{"arch": "quartznet", "model": "self-supervised audio encoder (BEST-RQ)", "dataset": "notes from a synthesiser with random patches", "train_examples": 78125, "n_mels": 40, "hop_length": 160, "input": "log_mel", "win_length": 400, "codebook_size": 1024, "mask_prob": 0.05, "norm": "batchnorm", "hidden_act": "relu", "depths": [4, 9, 4], "kernel_size": 9, "stem": "single", "widths": [192, 192, 192], "init": "trunc_normal_002", "residual_init": "zero_last", "optimizer": "soap", "beta2": 0.95, "learning_rate": 0.0016, "beta1": 0.95, "shampoo_beta": 0.95, "eps": 1e-08, "precondition_frequency": 10, "max_precond_dim": 1024, "merge_dims": true, "one_sided": true, "adamw_lr_other_params": 0.0011, "max_steps": 40000, "batch_size": 256, "epochs": 131.1, "lr_schedule": "step", "warmup_steps": 2000, "weight_decay": 0.03, "adamw_weight_decay_other_params": 0.05}
Rows from block 14 of a small self-supervised audio encoder (BEST-RQ), named by matrix and row number. Rows with one number belong to one channel. Each number is 500 + 40 x the weight over its row's rms, rounded and kept within 0 to 999. All counts start at 0. Numbers have three digits each.
Before each channel's rows are labels from the 100 clips, of 14848, where the channel reaches its highest value: "responds to" is what is common among them. Only what is clearly more common there than usual is listed. The data: notes from a synthesiser with random patches.
# convs1: first pointwise conv (model.blocks.14.convs.1.weight, 192x192x1), inputs 64-127
# convs3: second pointwise conv (model.blocks.14.convs.3.weight, 192x192x1, transposed), outputs 64-127

responds to: drive; swell; ring modulation
convs1.67:429526518403427475522530462444442568451524504519455538498571544549520482537498512447514463502384458483434561505522470537513543517533553489492468481498470451460455449515498437493504483483567488
convs3.67:468542538493456452491432509501497509504519470503492494519592515540462570453398549512524444498494514553471584461545567516530528580502566485573593501426481491466565483511504429525504564484598544

responds to: inharmonic FM
convs1.100:460413441509452489533544461453462522500519550487442467522452503422536518551463535511518494500592545561463537516512544498467480439484512557513496461530518424534455452507481469451482511484541519
convs3.100:516534504502486512498528496458497463485449531516526518493461452508514531477585507452490444536515489516489543479485427565490545594445435527480495489491434481457515415406541563582471528532539466

responds to: high-pass; resonance; pitch class: F#
convs1.15:508512503517492497515525561496498521489495520544506508451521447423478490508585513454413505520531488471533451521542518483541490508471485452414528533460520475591465476553517479511430485497428505
convs3.15:504438495511580458503552452524482444502554423527498471520526452435516452493527507471501477533470510463455489445504543512463487486436506482492496470423519436514524502463486467441536511585450461

responds to: high-pass; pitch class: D#
convs1.39:498558519474479504493546528482480411444440511501479489503499470458480524575466556483529523544554484534543456538510542433499518516511535528484548481485529485460515471502518532424554508522491501
convs3.39:613421507507491467505438498586471457507549422467368572431441514472564496497510422498501480505517488511463511491501432519494460527480517494512488525455531494483482467476451496520500431416452543

responds to: inharmonic FM
convs1.7:472502450549463547470515510467533544478515447474516556535488514415551529485501630441482542517480579494483626484557437519508558513476488556483570562533540533521545473516564547519441475521547474
convs3.7:524506521518485542537431529494401494453509554475497544503549487563459563482537579452550488496495488494474582496529506511432472509573470532486404567497484579486530535448517495526441512429501450

responds to: drive; narrow pulse; oscillator: saw
convs1.20:425420518487555484480487440469506519517514510462517525473590502569489439631489535466511366455454464513536487508494516462582496479470488493517431501479454465410459558466510507515509531403454459
convs3.20:496545567524512480488556464447458438438494455484460435450489497488479484448488524532448542445513435529470474455438511445479489487462481467552505512518516513572433474500411501583497505519544612

responds to: high-pass; pitch class: A#
convs1.151:504499513559462559536473532510481518574519561457501465496526541555484490440468493522543468509572637544486484492546481454559517521540506568507499517551472506500519509540475507499510536530406473
convs3.151:549532552584544481531498535559513455467544480503470484496501490530557531548433452435472493478475439503447507513510533480441494544449543482508529545499531516403525471430470386460474541521551470

responds to: triangle; ring modulation
convs1.171:429504539444564467520445579511554480486523477470521414510480483459542482574503462534510504541459438543518524508448498474513486540439503550490536492505558512468602527489502469464498462495524514
convs3.171:405486517525487460516503517581514525469496488536480517488461455515512492541546539588476556457497517501541511529426456471533527493514506516534543547483508470563465477454506512483498509434550510

responds to: drive
convs1.164:402448449540599557487480547494512495518515525484432456483552556475491491573506512483470495470491438493516504456496576514493455526463479457520453498467527497554499533503430529457529482493443517
convs3.164:530434473542470520567526461568483480525461503479460523439553470455487527559471524497409498514465541468487488502523498510504551503462512482506475492510496486483517442481456529546525486533559522

responds to: drive; noise
convs1.52:464487504502473537510465499491500513450491584463626541490436476487512494504469526462471482430534587442538542487502520471470565458552519506516440408491486509564463509525577469545532508539417503
convs3.52:498552500481476497416459495492514483546482500525530517455495418464571539467467476525386523485521461510554525501470459437487486526475413578492544484496461458497487472445451473469530442491443571

responds to: drive; square
convs1.41:503451525436497462451480516530452458518496482431514462460444458422478517574508510618465557489488478506511489498489443536571559495425507468496506484487466407515473525515516508471546486494515513
convs3.41:503491471475511517531545566472475416528461459520475466473521525462570455527469476520465502466513559523508502479484492490562475480466500517517525505476482458498499407466547494461491544540532478

responds to: inharmonic FM; harmonic FM
convs1.112:525514515555543574496521492531495549466495515599489526525436483521530505453496506487409524490461487503466525483540447456468482496519520456489467471482546542534505510567474503490476494511441456
convs3.112:455494481532563486523480519537421499458506467447526435420588410466526493484516539567515496465506541459449535497480490568540583521504446562449514494474513443505489504467501479505473494487513509

responds to: triangle
convs1.190:530465512561469489526525423525435494457543462475485465575525583459591427505546498518556537486541470554494520466476471501525424482473478488491451465497474384467486519502417550510571501523532514
convs3.190:501542505569467525446449468439472520495548507493506511484565490448471502574527467533445543484489500505503535495600530466547443533457521457578527515490518466561513475531486457506584562570514483

responds to: triangle; pitch class: B
convs1.37:455500553482464523511526376497456451558483445523500543483594568449562533478520498466515462422445472593538503517516501454458500483460518468505420480456522500452433597514451511548502605532460539
convs3.37:571437516542454500512442414447445462510452529481468393465459412428505504480534460555495502453453547583468533487446498513446493442508473533514479566518494515570471549517483530460527555547555474

responds to: triangle; square; pitch class: G#
convs1.189:442469472534581569554472435520483441528510451413523443455516513544433461481507496432467478465483462529516461454547471478485497517444526480468472509506503418573467501539485475569483503550501503
convs3.189:430486570553509518482516496393469505429476558510521531555462418499656559531496497497466530474485469445514554499453499493479472488506469453507506495446506533503531566556570504507544515511532512